A small image classifier, trained from scratch: depths [4, 7, 7].
Rows from block 14 of a small image classifier, named by matrix and row number. Rows with one number belong to one channel. Each number is 500 + 25 x the weight over its row's rms, rounded and kept within 0 to 999. All counts start at 0. Numbers have three digits each.
After each channel's rows are labels from the 100 images, of 14976, where the channel reaches its highest value: "top examples" is what is common among them. Only what is clearly more common there than usual is listed. The data: rosettes with rotational symmetry. In brackets: how many of the 100.
# convs0: first 3x3 conv (model.blocks.14.convs.0.weight, 256x256x3x3, each kernel summed), inputs 0-255
# convs1: second 3x3 conv (model.blocks.14.convs.1.weight, 256x256x3x3, transposed, each kernel summed), outputs 0-255

convs0.81:490480521504539494474526511534517519517523520449462490518496541491486469510493528490472507521497492532503516522462462458486518494475508517516492449504497487460494485510509455530517474524517494489517493497501506519512562472479490499504486520530486497525479488500472460459483481499474482467530508473504532522501543532526503489492518514502527471518467505468476495496381483478517514484494457494530452516487516490485539518492506491505500459488479463500494506494446484498540490472472478555500519480520496474496476517520523506526522571519498438521505511490515501519536490529516466492505473494502516497472498492514497447533518539503514535500510492512498519490504509493484483486503381508479506536458495527471487531515462533482474504488522472526485475486513507484508520487463507
convs1.81:495510483485525478513476512462489475505461479533505506509477496495466497481528498486502491468530502496496485492521529488486508532522502482520498467477524459524495486530534493516460607505473501500489520539507502492514476517510491505482433548483507499467522438475511523486505564476580508506446506481496512526509462477496474509502503485546502540489507499515494516545485528531525490517516495521490516495508509491494477490562506532502480506501523514489514473482530520465501530548533459461493468463525486522490496496503460533509481501484504480524476498448473501485488514483528488531498506503489502502481485519497506464503516381554520509500504548512515480536532506534477493482478516523469493501514495513490513492463541497523508499520487505472512521488490546459488523487516518
top examples: pastel (87); three-fold (45)

convs0.64:477498535504468492490534495585485545518479499427482517475496530499512491524487484503500502513461497516540476493496478519548495514508508531496513466517455500535478527488498472518509488491498522498461519495473529478488549503525503499504525494490472489515514492526497472506456509561490449524502498488482516526532515492503488489474515489503487519489532506505494489523514508480486516512463473474570516496451471534454489555484504463452525468503494508551477478462477518505529527481543469476528480511517478474508447487515547511498490489494472499504473494480488510450465470505507462469473523514561481513514521491474519493503472468496460465477505489473518516474529521479470554477493473527509546513512478517458443469488478482501501501465508519503466507501477478521535486485484534
convs1.64:439473428502524483475492531495470517555488528520446543501540494514516496471492508501529511524535482542489487460513477524477510522494517521514465504532480520466498482474464476502472514480485452528456467503494462540505481505476561491496494511501529510494515525542452486511490525573509533476473538482503511504478527500484525513543524478462502501518496482539505521493480498542504521542491511512477504509519531468527487497495487455517489483489486504520509516492495521503492511469482546469520493514512493446497493510493560477515514487507468443511497521508513483470519527535478527478505482490523516506531528487516506452485501515496485502484508483492456500516503487479515569488537477474489523516489492515486547551438480472486547489506481472515527509551481500517499490493526531
top examples: vivid (100)

convs0.98:502513487514525466537486507494484538493468510469501488482492511508472531564514519520500498524466529500502529536530494472471516519490513500458563537461476529527508461481499510520468493466547512483485508494493484510504526508516539535464443467488494506537500537476526513475473496481503474478491503478482532528521542518493487492484518500491482516507497490512496525473438491508544540504481506458513462481492516512490524531473470480476464472522483450513530489516530489501503537498463509473471500501484517463499514502469439521505500494487480447493548536520508495490492494479492520461510550503455487494529509450481532496470516503488525490525510501476506537489519508483446487536506382487496469520482544493514498500487529506497494482501479501511540515487524490529462458481501492
convs1.98:512525515461518507473492495496519462521514509535484486512515480512478493470497466499466488553547473535503452491537537498502518494520511502527418494524531469504479529495500491495529582489435534503487496516517487496487503493523521476516470562530474489443508454526482522515508503514533501482471517497523523521540485477504443523481476533476507494530484483490462466495585494524510495500488515518505512515515475497509502500565489520500484521507501510520486499486513522503529480589517537526476506471498490492498497472497543484504492486495521481470480508473466507497489474490501508536493458474523527459490497525497485486505512420504536489499486484500482478481526485543486531483501559514460514507500493484487466504526518486535529524530501511524495485502493527484530487519506512
top examples: pastel (100); three-fold (32)

convs0.57:500551479505488519442535503487511480504487492491435532550472505505510487497467506446505536485564513441490474506506485494494483471488501496518499512487495488495509485472489527513498484499499488446477505540460525492506507502543526517491522482504492523505506518506510505503505472521495512546478485476509543550493472488576457489509532495483551517485470461510491448525510495495465527487500482482484508501507506479522459465481475498527490498472506538478481507530501487436435490513504471579496514481511503490496507505501510494507495464466491511502471496496512526469469503495485511508495512462502460498538498471434491481504470526493512473511481519540535481477520479507534474495532498471499510505497500521397533485495517535489511506505532495523501483471558512497499487452479516
convs1.57:495481516480498523500511514495477545492496503516543496507499515464523469502562497500505440498433518487491509440503495497499471491503519452437479492491476496514569531490512479483501508510476477505502488528520502486509522501473494517522494440508506494501490517470507543464554543530485539526502507501481465465483503515530517498474495488501457554487497507491491531530493475517510502503563492456514540497539444500487512499481488509501521502471477483457481505471469501506440521529473485477506457492514480486490508474488492557490474462504486516511486492493479510525478486496524503461539520544451509545436496534490524552538478495473497487511468503475489459486468508488485520504485505553511509483519512490462476534449468493515477474495515508506484514490468503511485467497457487
top examples: vivid (99)

convs0.207:540513469513534523567495480503515522533519510540475508499500523467464523509491472481503464496458504532535518472537499534505520491464565459510482476526508483519496515471523490471526494490509507564517525494491414504507524490487524506505480531502517490517504496498472472518507483532521500476505565527527526525474501488484466498474492494472497526493508449503519458513494482495492493518517501536501541489501509497487494459473549481469493493517521523519506498466487487520504528521505468514498544513523480511478493451492485526523488531509496485532508473534447504527503459506482471473546521489538466532502514544505501508500526563485489523514527503489500486468543534483467531507508446457551506525499529513500500530545561513505487536490514498485539511504467471490534487504468499
convs1.207:496504484485473530513487483507507480506474538476480502481458502504486505456498450493482521521501492491501471547496475484521487520479466516500543541476514508511475485490474499473467511534475463471462491479531576535505484506478514519506449507503507520503504485486510507515479450531497443458484508488483479484460511491482466487499480517483465495509473505518477527477500517501509473492517478496493475541465530485498496483458505511536482527515488506490511495525457527479527494467489559449492500534455504562482503561473461483498500483532472518481505503465479516468477541496483468467491532470526458468513480466493502521493512420512511486475486491489492498495521449520437519488479480476486509474492492512474480466508438522484515490503452490467518485500498509466469435487496510
top examples: vivid (86)

convs0.90:479508589487498500493491488513513516485507538451442493514495481496494533518480488498535484487499504527490503511498517478500514482491550482495505485501508510500497501520488489519487515541511533580463506510501408525457522497513520518523474543530474514533525516511415526498505498531514494501517489512484467537504459505437466492498521507460512486532504480508481520489501494474495512503471524464496499486468458497475505517529520503488479473496488530507517503504509516513495533501461483513506509497473511463518494487501438529545516507488531460502506479482460519479479497482495514515515491489522480488518490516487415499474500520485512499523517529514503498537499468515536463525470502511548496530523497509513509508507485498503496523492501499462513431458456417530488474501497543
convs1.90:480505486527512538508540522517502501522463529514503495509515534516503486526509511490508519461551508504484494499497515467511503501489530511493504518513483512521509540470500494495560527503550470497502488518493510427577511525525539547489492538488569468503522516517509525486567494478520520510479542485527537512501546503556547496517482473526532493550499498511487518478488486500495509522519487538508483514475531477519507516497521507437513524472509477516507514516538470513493499528523496505543525516500508545482466509512489511533518506476519525518505534527521500546498509508459491530523495475524526537461509527474540522525501544466479521495507492512529520477473507508510507482508485519463519497478499509467536493533521515518505511503476510463519545473548547548550514525531450
top examples: vivid (50)

convs0.69:380508481513505468483501529532497497536493505507495524473516503492517460456512475486515512505444498497520504533472494471498504482465516501469547498515499493507494504526488493503445492495472472555506516521500475496516566508522462488510538519519539473502510497486492505535497508515511506512499499509503487460442498530530488492529555488517496528507502513489484586494512468490491430528483514499517484533465511529488542459407510506501522483508507486494545481502485522520497536500517514496549516509516490501521529484533533518482479503537524519509465520486458512509477475468494508512513496493482538460531493512480492508510491504500510488478521489524495540511522523497515512440507488464489514497526512515517544488511466443523511513518478501514507504513478475546493466524495510
convs1.69:519511532507498498496504482489494502487490493492495479510484502536496515548488577511477510567551503503475519488518504492489503536494448484556429508507524484495498488526493496511540473450472515470507517509486507485493479471519500485502535511452444507476545485512494480486503496520497490524512475499519523477551503449481491532470487556517498490531527508497526380478504489520497494493518500508505476475573512498473483501535501485517476482510496500499461516527536502507529451503503520484495499467479527500513499526488468507477539501506493503478503473495569508465566509464491501511468474505533510553482521466488465500496518501502542517498483516475510508517480478513484473493482510489481491507504498500495478515472510507512477493497488489507503498491553528478514591485489488
top examples: pastel (99)

convs0.173:410500492502498508493530515500472503530493542527535488512504524495488507484484565532504492500468513502489557535545496465500516534494512457502508512506498497514481484498518507516487465441485482476508494481510466521512489478482520498481527530513513522513494487490489472507518537520519523500482505498510509489527472482479522506472483526469500497492512483474531487491509497514536523527459487480504531494526499490488532609573533539492469508485512539499530485534520478484506480486513513479495510481518504488482446509514489494495535495523515478497446490528553476552545493530471445486474479487522505573493503524545475481507540481478523480542498506504495483521465489478480465519512499466483461501467459480485521537537487524491470517494510478518474469490536488498517476496525527
convs1.173:629494502521486478495505491506525486503525497500483500490502488528497522515491454510518543541553479498508439483531516485497498485541493502498525510517522504519528503501498480476523516525505513530505522492468518494485505540501493491492497495469455485478499498487485519494493506481500515501489508477482497523530525461540481526505478496465494494483513538507516498503519474505460632512499498470480503486489492495500460565510473508456571513522501469484512497494515499495508453480482515496498488486486531483497514504484498500482465516516486504497524482465467487449454475469490514489496528509520486432510471440561511482513509511525499500509458499495517496491498477501504505598518484507515483490520505499487478493507543507510505499502502502494498522513464451528530515498502516
top examples: dark (99)

convs0.52:539501502499457435509430549538504511509496475466479491521468511543487489527497519488501501513541513506509540484426496477500459474477480494529503481511475490519531494473500489538507521482515530472512479522481465467498549506474516494493504484504521431489487469490499464513534443505494493472516485472458495479537514477524481509515490492500548509510465463475507502426471547484501492492473473533506496500478504494507490472480502509513477480527468512485495527515498478518538508478491479523500472489509467521495465493543508502498494498512465489467501481521472519535514505498516482483481528506521508509532457485497484469516525482488532494520515442488500552532486503508419525510479493521491519503516455493527490463472508516482498509481437478440464460457510481499477523505506478
convs1.52:466491514477503497524528467479510495484517489515461515520502484403476485517512514471477536487403503519565502481504536498523511504516477486520497497518465520510521502513485529485497467518516505470508484532507519521494477501498510490500550509459489467492420506527513515477529517502527495543502511448485532544500479452489472458480471487503498484481475538504443531534491475507491505481533505482514497504493485501497515546544500515525498502493525507487490546452539506477532506558512472519488491503507530500494475469488488497478500504475478468527467509497512485513476526471543495518493486484471530511467510506512505499494462509497500522535502540475514489529549498484502500473509532489532480505472525484459488474491472428532474531517521493488484541466501515496499475488537449
top examples: dark (60); pastel (32)

convs0.85:483487526532508478493511528510492488455489511500444495541558516503521466491545538474499509535466509526498497507514474480482534487481475530504502479525460534495512502505486464533531503505498456510462486472525487527474511499444545511486476478497470513409479467560479522540532502434503495531547462525505486491498486475518494493516459507496489531509499527498507496496546513506529491513486517476516449505511520539514486510509411484511504491508518489475471494475480492503506464492489499523510475499492501532476502533515489508474483480547517505507505483522469490489534520504485516504500462501544495502520513507503512481536508441495520471522509499506485511498521491475501501497472503490477490467483464454527488525483523506493536481528516482529493514477483463509431511424528447
convs1.85:504533460499508526509454492461547483544499491459516506508464505513500489516519497532503499503548468521523502506484474474555468492498526493499490512518524493462494467514521489515462492505509545473538499477537516505522485513537511464504532472469516498568506522485459520489477488539496545467490494508504556513517519520464490512540552492475515476514490492522492551511478508486484516483498489551495532512486509451500517522520511450518511523505514524520519487490486488485539523554478491494498555515529528493524445470494526492543526521497497554503499518516528509495510490486528479469493581501452562501508497480522539510466478542490482523500537491498477417498512494465515479503499522491527500527490499525486516479491477505509464529510490503504534456478478501508519486486527515
top examples: pastel (91)

convs0.246:493519502501510488451503537525517485464503510483567524514492490455520473479508509492498504500530490565501484504445496482517521491495518505481482520535418518488512529514508518494447486480495463534460538480521495488519511507438458529548510491482487498496512500546478549503513564516509483482459473533481480535478512479500531480519459494499494477501507445504491464520510449478502496480475503488492488492509466517481486493495503506487487449523527489487547531486471533496482484487589466516469497468525512466477502467440495502478477476483483525519511520496461498511469510443522508510458504518503477537501497522519516510478490529486501477523510517485506484514496497457500504478542521545520518504505507464531481482477487499515490488525542505507525497527514489517503448455530499
convs1.246:507474529452547520526486527559477508482483495500451515458447505515466464526527486515507453435473502495516510503485501474509457467479482490493526513483547498475488488536467493517486517535494528517513489459509490475453505496481484479456511494475496483500505516502498449481512531480486537501496494480515482542463497526545485525516539509470520519482488493507495535499482521532525437482511523496412494540479512493528450474500513521474472536556500468536471485496499497470514505497461465532494471505505533532512485497512512517510541463492536521523462499508535499489546473532501504514491488505499510472449506523488521503506490499511495467500461486519519484491505502521511496510459486521520503474495539532506484470523530517493510524500483489474444483489520511458472465543545496
top examples: pastel (57)

convs0.241:511486590518448522433490476501516492480483508497490488512484502480486495505481474494494462510490560513488490504474481498489490506500475515494525497537469509507480498474494484474462493481502517485475516534497552495518495498555541493477520498474452484575514509527474536476489499634487474542493542530506508506511486490484506514500457501503534491482542486553500510495525507505477505491467505499488519460496512501479469502537574476491497494528487499487478495504506521483485484506505502486511518511508468470513502503514477507458511485481505510480473500509492510501477487473543526518489507542522518540449501499479503532510486522492494522461510485464509476478493477504486508482494502531472471495485513472486492468514497489521500493525495506501569470518492429500483516431490533
convs1.241:461504415506515533494507488462521470600460539487511487508514463488472509504507506529486500500523456508494534495521500524427508499511519494526480499447515523454483508498512524510508522505501487506478497509514477522519506521491523520483530503491516526614470526492561482515517505502511551446484517485476489483517498483524525503523470502485522509484532531499529491494491498515526486517541490536468443517535494481517505511490492507489532495517485498514492492497485525495496476506506506520519449501507516497514494494492536457435464477507506491495481528482516496506506506511502492507510503525425532485507527503492511530517513486518486527534534487546492482495519512520493516491498525506529488421436478482521502537507502497501528516499493513511509512512523550526508499490505546
top examples: vivid (100)